config = dict(
    image_size=48,
    stem='single',
    lr_schedule='cosine',
)
Rows from block 5 of a small self-supervised image encoder, named by matrix and row number. Rows with one number belong to one channel. Each number is 128 + 32 x the weight over its row's rms, rounded and kept within 0 to 255. All counts start at 0. Numbers have three digits each. After the name is the row's rms in percent of the matrix's.
After each channel's rows are labels from the 100 images, of 14848, where the channel reaches its highest value: "lies over" is the class under the peak; "place" is the part of the image that holds the peak. Only what is clearly more common there than usual is listed. The data: pictures of board games with random positions, seen at a slant.
# c3: 3x3 conv (model.blocks.5.c3.weight, 96x96x3x3, each kernel summed), inputs 0-95
# c1: pointwise conv (model.blocks.5.c1.weight, 96x96x1x1), inputs 0-95

c3.73 102:135108132119080111141105000141143168067110154083119109126151167103132139124099168123171133124090114110185071140127136123125113149100146125084161107156079142136126125161133102132110198100171157180092079131137118122131082061137086126140137139146142090126088151149124086149061073121086164119
c1.73 098:102164093128128128128200112089146143152173124126128086142202128083151128119128159091114139120128128112128075141146090128128083128065089119134152114147118104128128139128081128193054153128174161128191128127128128143128159022162128070128116128128074080124093128199128146077072115120094087117
lies over: piece of the first side
place: bottom centre

c3.6 123:171196187085116107066142105142161111123130162117077066114128143135090134142069149122109148164197114120106135118103079177151046133122139096149145105178110167130135125133113161142116111147142129134119137141090171127154095159078114132181155117058175081147173082108098068181146107140138111155
c1.6 108:128156149061100140043147078128128128094132128167144128121151128128154169128122157135154110206128105116128096100104075132182069073092106128135149140218128151171128134097128128128082128139131128151128159133058128128155097128145137100128128181014128133147150090138084077133128121164144102087
lies over: piece of the first side
place: centre

c3.20 092:134126164122116150070115170059160147109141124117164087117146091097110182132140125124092130129150089139118133163159101080135120180049185162103149107127166163142074164113142157108160067133142162134096181135208109137128112122153127136098113097067094137120173110174107140109151066098166081185
c1.20 105:093101173104128202111091156089128149128128128128125128156082000174128112128167107128168074140095104128105128128128106123128106170127144142101143151128153128098115115106128128128118175128147103154112153128125176097104125136094121143078128071121139094132128104116136128080094133101107128176
lies over: board
place: centre

c3.33 089:095149165092071171098133126102126084105134171119116151093130084121170119107122124125089118131128161066176109155175140102095110077134108173105126097150130111121126115078143081105171142112119157088021105082152116170185156137145139189104132149135164129082138116071145120112115138126046121066
c1.33 105:119140180081121169133128105125128100140072120184143235128177128128099107128103088128089132143104161000098128128128152130144128128105082128097123139128121128128104103128128128128185128160131131128109097128141128128128128128148149176128115152142128115089113125070144099088188128128091065096
lies over: piece of the second side
place: centre

c3.3 113:099082074051179128133106173158217121128115172142132146154118177092105108079145157098124107165130107121092187122091126192095106143136123114073096134109118136174125107111047132141125141101158138126128110138157166137119162129113106049113115146087107124144138147061098106048134125101127095154
c1.3 102:128094126000140101157103154140171128128166174094201116128103128125120128091128171128098083148118092156106128097107131204158128130128073128056094128137112097176128091125128128100160128112173115128128128128128153105128189104179088074117088128119106128157128128128079104080128137128128128159
lies over: table
place: middle right

c3.23 094:154171102151114124134200163207111116167130103176068129171103175152118076120164098096115090143140091111066136116065152121081095082114130090114089096108127116128099101130067113161151110105178126105122155137108155098139162122181092104178120164219169151150126113144111124160141095129124093111
c1.23 100:161110123209119128119181110134102128116076081128058073152153129128186063128162182139159103204128067128184111094081121129103112094191158115128133080145109128128128098128120128188116158103128176130171102146085128128113189128126096097128128128128086156107071138128100128142106115078128128075
lies over: piece of the first side
place: bottom centre

c3.29 074:147115100107143170095128090087126088136196146109131087149117152112147054169123125098132040140175128128129176124175075128123067079128042144120162128100067119103117115124093091158127089139109079096154090123125123182108173131159154118104091114120059086140127155108132151100138157160151169120
c1.29 093:043142147128088128108117165106110134167128076128181082163107128128128148077076126096120000145128143166128128103131128151108128083119128153091128185151128095154059128128169128146115102087083096106102128081087144085105143141128067152128134120188128128164128128128098105144158128082192128128
lies over: board
place: bottom right

c3.35 082:081154113114046101150109151101147117072149103134085157089132080124132170077136128106133083117120122135123029133161081128099063178144148098130117095101155093169153193103131134135169113155189189084124099102120146144092102140203142077159128090094128121121151112093114116123139154146100120149
c1.35 091:128096070099062094157101172128163128128128097076054128107076128128147093114157128095170128111122128128128000115093128128147128128219128128128119089107118114158128168128128128062152107179179128128128167097060113128102080106128123128128099091128128126122144149142126128093104128128128182093
lies over: board
place: top centre; bottom right

c3.59 126:123182087152180124127150106141153128171167133139131177156089118085137250113160128122098087067118088116134131117116155142123069165136132134128125065103119077106151121163106054189145126116140110114087183160099136110173114199149125108079110151111097173136112136097099147100145126141107154158
c1.59 106:113128128164198128128130105138186128139128128183128150170068128084099214136137122118128128128102128128200138128093089117095069128141128108128118069164128091182119152128116128128020128128105124082146153128119128139128138181172128128090069137074128152128150100062048153114078128109125128128
lies over: piece of the first side
place: bottom centre

c3.47 101:136063141094176160140108105116122125113133070106164157066142143164116122105134161119155108061149163126120141098125101081114147077110157153052138143118124089067086112086070159125144153094060137123122081123132135151156134159127156108134138098164107085122143072094142095046128100157194109176
c1.47 114:128085128128153128153167128125117110085128064054166120119130128183128075080128104128135128053119174128128102118108128076142183100137169194049059128128128071128128099069115181112115120128064128139142104145093128128110163128091170163166120145128130119066070112108136149103090159147128128165
lies over: table
place: bottom centre

c3.7 102:158137125142157155134158093126158133122177072166166136142165138129193140118149172124102059136104115150116159117033133087162112101154124121124181103131128089127147127072121150174149111096101106136128095153169146072111050065096130113164122153143077164149175100096087128088063177150139125133
c1.7 100:157139128128128128128076107128193128154182128128145125195161119128181166150128173128089090083132157108105190100145157130131128128128073179064210161128112128176145120064136128156128091104090090170098096202128173127113182155158145110128128175139077128141147128128076128069094149105128100137
lies over: table
place: bottom centre

c3.44 099:092134134101086135103132070095089107089104121099162121115060079102123188157063145077080113182121092116119137088120117109120121037091137127111168074125102109079105118101191147124144117115135162161140136180132156133104102161121115131083094079064136104129121154141137140155097093169151073172
c1.44 093:132128128128128135134135070075143128128116128080128128087072082082124146128128141180057138132149086128120154103128128128163103130064000098080172052145098127095060128135153162128128086089128107136151128128109123128128128170068128095131107082099128128128128128105128128128064121114097063165
lies over: table
place: middle left; top left

c3.42 101:160091153108158123192104115141115139079148113146156105144148137111130142201162098093141119151218090123078173116106202113159126059111106125115103178124087138117141100110158117124086128128100074081116135110138098127078126122123080076051127118108151163120137088128113081104175124177065145125
c1.42 094:150110163128114164128078086149105170096128137128113072128128120131128087128149117128128128098179128137119143140164128111128128000186128128104117161083117106092142076066132128110134102158178128153100128154191128128128128097128095111128103160108128112105153142180119117116143041104128161128
lies over: board
place: centre

c3.61 068:101096129132143085154139219129119103124163147157092185102109144154166096100137180125073113133113191106142118088128126106105134066153136134104095156119152121142102132101142152116098108023119157156087176149099132145135071099141117057209123093152148102107143121134139121091098119180146166175
c1.61 092:196155104106094128128114108128128116128118070128128128137150133135136107128169146128146144128128122103172084128128151169156128149128146104128141138128128128134190128151108106166108183009128103128095128128142156128167147128146143128086101128101094128128169104128128161128119147128000125159
lies over: board
place: centre; bottom centre

c3.26 099:132149172076128118124163140143099132093199103168179152105167083131149063122224082094094070122098134117090121130091177136089024140129111139182153098126125139122131077145139161151154126103154102134141134065127115144144128169158148139066187145139092114111119096146133149123115116128117172127
c1.26 082:130128205156112077128128161092128134128176157152143128128086088169132093080137013128128103138091128102068112128128103102128058177128128136139128101148128128105173097159090146128104128130120128141128137142186128196074164178121101128084128186128116057128128128128128088160119128128128215128
lies over: board
place: centre

c3.25 093:059086122139151134134167132133097129114132118123148072144140166133165134133018108125116091126134091092119163136117141109123149056188089144101071133108121101137167076096168070109128134119123163058105130092156136107102098129195085142161136093161175160125084130080125108135102110078118072143
c1.25 108:072120163120181128121107169152128080160128090088162133123097147137108128175000119064056086145139149128109128128139102068114128137128097158128097128108114077128128105158128128107136189128057131099079096144181121101135128102128128128128128145155184107128128158148139142099141128170117142128
lies over: board
place: centre; middle left

c3.17 099:151096127078132193128107092106154138063179106128132108124090115166136080115115092146140063147155117090167153163118160126158152094056135075149111149090129098124117156105147107087156156169068117093094139180098102094116121195146108106152141198152108109138134083100133167048174111111123097129
c1.17 106:128147158066116185128115128128120125171171130128128000128103172128128049100154039171090070140116140091128163138125125114128128107159136102128172156091148075128161172128128082099154130154087098106079137128106128122085128185187122091128124114123181128128128119128097106128165094128115128128
lies over: board
place: bottom right; bottom centre

c3.15 109:175108122089170115072094135116182096135162102060119116079131122118213133104106099098096141123104170144149113109141112189085113111130077126139138117151114172098178115115147147175108162136133159117106112113135143137090126113120062164122076155141083138132141088119108163205027131107089170117
c1.15 102:128123128105128128069135128128195088139097098005128152076128128098201128128128114090128112128110128156158152106168128185088099128105104128162076196145114219095133128128128105197128128128128096128074128128128138090103160128128061128128130091128085112128157128104102135193128100128109128085
lies over: table
place: top centre

c3.41 078:242113099119123124147183120152113148133144110071141143151086160146111130089157152077130155145202062103153111122112115088144035145138178105124079160138115145110106089086103131127113148146146128114096123108099131113090153112086113121153153124182130108134163085136147100131093132184071125201
c1.41 096:052128136139111128107128162128099091165118159119088128128117110137128123117098151128122128124081095103128078128143108105214000125146128126107120128162103103128128128128122085128097128069128159101139128112086128124117159139136126097197128083126128135169166180128128144105136143093255128166
lies over: board
place: centre

c3.70 084:143120131077137131092120067157170136090153140128118216094095157121110084122153126108104066136098095128138119118123198117118151144120123138159114084171100158154094095162104112151136141147100146133130062105091096142169118184114201045115081056118132151150144116149143211132107104168119119144
c1.70 091:147128169123128147085123079167128128098171122128143150097098128159108119137132153151103089124096128164102105106107194128128128162128128128153128100150091177178120157155076092128140148128115141174128058062128128033128068194100150085151128083128134165128128128172058213154073128157103128108
lies over: piece of the second side
place: centre

c3.58 112:086115073180105128191156106093120143085152143135110144197123139114120194119103115110103112085152087162124100131113169156100038109087156103128112082180108079115130069096122130145175099083135127194137181122126161091154157179071144110175097157147133129160123074124094148135127092142118128126
c1.58 107:128128065174102115113210082182136128104114147152158128167128151128155145158054128128140128150128095101128094128156135137128058128056153128075073128128111128144121080149128128037148128090128128169158164128158148097128192207125128099132141128138111095128083055128128088176139116162095122128
lies over: piece of the first side
place: bottom centre

c3.45 114:139107129044082133096133113161200127123121081075165116148096140108057137081103134143084134143168138130136177150121108150109145144125170113093131102100091096121106096087110159080103067114142099153136121146153187136107176072117066047104128133098124169130146096135117157105112131168102055107
c1.45 098:177104167128129113132175112182189172081088128115100117146068113128060128128138110123134128105128112128112163104128087128141192082133169000128204128117128113113128107100106152081120153079128082153152170110102128104098152151106128099128103157099141128128124111176078128106106145128128128127
lies over: table
place: bottom right; bottom centre

c3.49 095:129134129107088175104175119200145104085144121150135078140073114121109190078083173142176114127129094109126139103075179093137106116102162151140105158043081127145131172128104156141093159078168102114188114142108141133122085101138087126092134095091128111053113119166120162178095073124152119139
c1.49 095:128128105128075119140149128187128090086128122109128094118052102128102204122095128110167128128199088173158169128128173128132145114077103115128128145000096128186102128154065128128128128080184128114156128183128128128128128128144130128086128085174128159128147173143096128159084125156128115128
lies over: board
place: bottom centre; bottom right

c3.90 120:137020165096152155120098168128100130061130099061134134117078117146114123118085066120115151112129149135145114127207148067096182106098142159131147134085144147099103092145124076062128066156121133089100097110179148130113157100093151105097094172118102129121108132139149098149066127093110103125
c1.90 095:128069154088196158128082128151121143128128114128169229119128094097067120128081090146128138128103128128142148128168139129086157104070086147167128133111198128087164128175128094112108094125157081107069128128128085180128098146128128087128100159128067128101113119128131056128044169128101128128
lies over: board
place: top centre

c3.62 092:135068130159150142126159140105116179093162075135137070062110136104177100117130129119109122102146158095160117104108135109103121149168182114110070103124059123096086089085140119166071130099062095121128165109107127109059128158104107148102078037122081111161148092133150158094124131108167089147
c1.62 103:128102161128137116149128131128091199054140128128128147114128128128128106128079151137169117102166163128128128096150128067162178128128119128126060108100089128117145089128149156127113143187000117128128162128128128070138079128089098106134118176155075114152189091128142127128146113167154128118
lies over: board
place: centre

c3.28 122:109074067094126100148101110135071086065108148103159116092078122105118111150157130120105125125068086140170117136110153121118170089132173153112073117105135145112156118113133113081087086100114134092082076117156048111096101077080050173151128154160138164096068142132131126145098138084150117088
c1.28 112:114128128085151108067128102149094119084128076086181134081093101128128124134142118085052141123128132172128131128128196164072107067106128176104128122156167153128128128188187104085152097061122104091121091143108128163096188112143127130121128174143128122061051162128094156110168128128101094158
lies over: board
place: top centre; top right

c3.19 124:085127108149145082098160166115094145154130100143140099125122132120145119111156132157098160112138132091120062138108173039161076163129046114106115135111164085134184081190140092081182096117056125166115150174118122134138175097040106127134120102098174129112120125150126163168115124158150115159
c1.19 120:099128100131128103117170141127116130140123173136177074116026156125138128169112128155096117130118128128155066137134128032145128168143084128087090065140128115149128074144178123095088053157088130141128096128139128158128128109037128180128146108080189128084128149128128128134107131163153122188
lies over: piece of the second side
place: middle left

c3.18 116:106056117125168109136148061116024119108131144116107112130123144146116151188078103133108095110091159091147124133186159084094122176155135115102174172156115144131099169070115154157102153175106066147097126122158086116146091160125109169152142083150184121080148128126146081098080117147180142133
c1.18 109:074088074140128098150128102146064112113128164097056128085173158149128096142112128115117134119128132091128133128178128051099128090109187080128185143178118160143070128109102146128128128128094128128094145128179089166154082190128128164101128136128155068079092113102188089128128158128128128212
lies over: table
place: middle left; bottom left

c3.8 082:176128127077155108151139000149113120046156112181109091138159145131115175161147104134126114128156160181136095100143104138128121154143182118115103132149088120122059111116162148140147123145092136152129152135148132127158120124137116163168039133095130093088153118149115106110177130155078115098
c1.8 103:045090177108128127128128003128128128029078142147142098129095128128128067075128128062128122160101128137173128147103128141063108128124181159091128128116099128123128122107167218128128147083102131128128148117139155163128128123082097139171129116128128122128086119128151103142109128104189112108
lies over: board
place: centre

c3.34 096:100097143161116079148156099174124089069156070130168074117128106130149113174108186077062091118121093127057155139088118149115114129145124133135116105105096128107121125142150079183150122081137066161129183136114154091132179115112177065123105138167148142110210120141120098141154183154083136145
c1.34 100:154128118159128128128194126088113092071189128153120093129128128100128096158128185149084128107160134154000164153058152118134087128128128170086128075161109128138139108120159110169174128115146128128096128159096171106128177128077169062142117092147128128138172131105128153097128179159103108140
lies over: piece of the first side
place: bottom centre

c3.89 116:128067106128140137082104172095168133155152106096110140155100135104183095122147108153152152076102137096105149140178135139166122163109191095182109125105148140143116081048141113119099101163130093116118135133096107106130117179094098147130045111141053121166088113148145085096179123049172095164
c1.89 097:149070172110135157060128194106128128198128128128128156136128128128128128114128128174128124078128128054147162153164137128134139114057175104128128128128141180176172113062128128128100150185115068112128173154128128128083128128162110128128128128128065128143137128128046079083212098103173093109
lies over: table
place: top centre

c3.84 119:114145170080159125106089124098178136037135130111114151079121165137178092131155151123105118108110137142138159120150134171099124078184134134117051149058116164106132105123082100090193122188092121178141091113101122103110127085117117095103141121131093152123148082117055092084138146143137076073
c1.84 113:128133167086150111114098128104156128083133105128128128151088159137120082128138165065142128114147128139128189132117108140087132118185078107128090171095092195128128128098128074060197103172058133184082102128128108104135147107128129089128169104094100128128060093156067075081128128150163104074
lies over: table
place: middle right

c3.39 070:141150127142154073100128141121161095175112139051141078082115094106144138090106157159112189090148135110142141112135143000113105090139149163123148104111149167146161092164138132093113124115146151122150080093179151148124107102174069113092157140162100171132121144108096127187103127097099143075
c1.39 099:082156128159135107092143078128128082174088147135142128074168128128149167074107128184149179128066128128154160128102126000103100074128128092128132128169164136156158128184094128087128104147128128169140128128100143137115137149118128151178149128073095091158128112128128079135128076117102128128
lies over: piece of the first side
place: top right

c3.87 086:125135170115189139143126089084072157153198064134133148118142145127132089127142116073081145158138181118128117136142150110082104168147079177102160125139079127177098102124118132136108116176113194117101144131140147105148156152142148087118129182068103103085088107143073123106148112090212053113
c1.87 099:126126176148128097128092109116081187117179089124106109128128128128128101102128128128090180111139160099089128195097128128129123119128128179113128138128079153124116082122097142121128107072128128094128202128147153128128128092165100149133128170128128128087099079152000116096153128116159115128
lies over: board
place: centre

c3.51 116:145094095172142166159085115107100114149143049119105128110121128099233149093108072113107111119133175113105120140122130147184115144124116094143070034173124134133152161087113172139064132107116110096094122127108113117100117089152140176137132107183031140161132089121141168119086120128146123128
c1.51 105:120092128128096106101108128088060128098128097128128073100089128107181128113084100085085128166128128128126128110128128151137122111124097087128046060174128000128159128141082166126095146128122118048115128134107126152113115071173150175128128128181128107128165128094136128128113093128128128105
lies over: table
place: top centre; top right

c3.79 093:158130124081151080127086132121102176086124079124090147137116134172137117098130079069125126153090155124105110123115056116060190144147079143082111110156135086165089111121122139082191169151116143088144109168145112054152138169128088179082142079142101115095085110116166139073148078142151114108
c1.79 084:128128128091132141112098128128115113029090084128101113161077115156162128128128101073162146128128159161128154190135058146065157128124108128090136128125128109139108128123118128098166165157139128064128128159140128051154128115082128122085128012118092128070077128085170101089142128119149094162
lies over: board
place: centre

c3.67 078:118139107085099121137158068121101103073178102115151137123092123114167174106086135168185179076139069132136113177177144128103141125149166175119131140172132061112124095111151128176136109127150132188189135063114185105144096079045163084147128119149119129124165098139161092158107104115118162133
c1.67 084:152117159128120151169186132098089084041128086088128105128128118169128128106089190120155128122148128128085128193128114141115081128184125084169128118128128096128117150128126129062102165128128128122128151000166146128197128104074106120128138163088128179128128151128128090108111112078148085128
lies over: board
place: centre

c3.53 076:134139118111171126135114118123110100101076100155142168079153145089174058129133152185099107125090158127113094183143188154134137123072140128103106175105154138159037111145106129119133128069142143148070158124162109128147164153103092144167126127112093120158153135198142167152140096119238129096
c1.53 095:128129128112187128139128128153150128106128141128172128112128135128173128177101167208128128128128128165138150131045128128155169171151187155128099090153095168185000140128128128183128136097097128141138128134158117128133110190128103128128160094112113092088143128128075136128111088128095154128
lies over: board
place: top centre; top right

c3.71 079:098127130145175128100124116132143140116154062068134123135161119160138185093120163190096181131087159148137122180113094151161105122137196112112096149099162101090147229088073064123125097148121117147154170131120161160149109060160133123071117120141108120092170145160134077126099114098074105113
c1.71 080:128128079128144128173128138158175099097128111048090084119113128149128145143093132128128161128107128128128112231115149128140204109090157128128151112100171128128128143097065095128128103096095128128110183196091163160054066067106137128154079092172128175105139128166103128152062105122128128128
lies over: board
place: centre

c3.36 102:090114143153136137146113174150103121118162079098146061154094135112107161132194117139093102121119125107093117105118218091063063137137148142142138139128027186148107130119113182046150131081124129094120080098149143144092141107089106112092121172151085140098103104169157157114117096153126130097
c1.36 100:115113157178168128157136164121104128128177128142128123140108128097124131147217134106151098125089129178128103073128175128031056128090128147128128128128040161128083132112151128053128128142128076128143106128148163210095120144049107076115085128101128128128096128128128142168100132180107121128
lies over: board
place: bottom centre

c3.57 092:080121117137090131142165138080138107120119140183127095120160128173140104106159122072104114106131166171125087093101122099085115128126181095166217148165110126127134097119091115135111086139097108151082159125118163135089072103083164084177121144061174112116123103176142138161197162138106189197
c1.57 090:128155119169081128128142198092127107128128152143141132128162128128128128163115128017128083138130114158079104094067104109108122121144200128110178128128150128107152075098128029113128104109114128088084125128128100074128075138112128158146105142088128101128099115166128073128177099114101184207
lies over: board
place: bottom left; bottom centre

c3.40 109:068077081152096102102188090115098097078077119138138124119044108122114079133098122116143134102084109141110146114065147128068149070091111156111104133099138098106157098087139107122117142063141111140078146159177131064097047099062105134111113155140114151108110140127158112071132123129158114147
c1.40 103:094104109199086138128202128129131128103115168133173159135128102109128159111070128128128128128112091153127162074128123128000131071128121150128049124128128096151159111110114139165124118110157128139128128128144128041094145114075090112096156128128168171128160102128128128094092150137138128064
lies over: piece of the first side
place: bottom centre; centre

c3.12 097:149164146101159147121062087123128162132113186181127106100112097092137097117173083103122076103101128104088100158111130128106095155111172082115128181174117149181155144115175143130092104117068143137133112155136046053067174121183139072149139097074136125114134151143169129157152134072109118140
c1.12 083:105118107144128083112084068096167157027136159152128146096089128128134128050151105171116068138095083097128128144097128128128137128149115128128128166194086128145099128164124126083111049082128150128128104128141083128072129095212136168114128113095104087087108128150088128090102128086097128181
lies over: board
place: bottom centre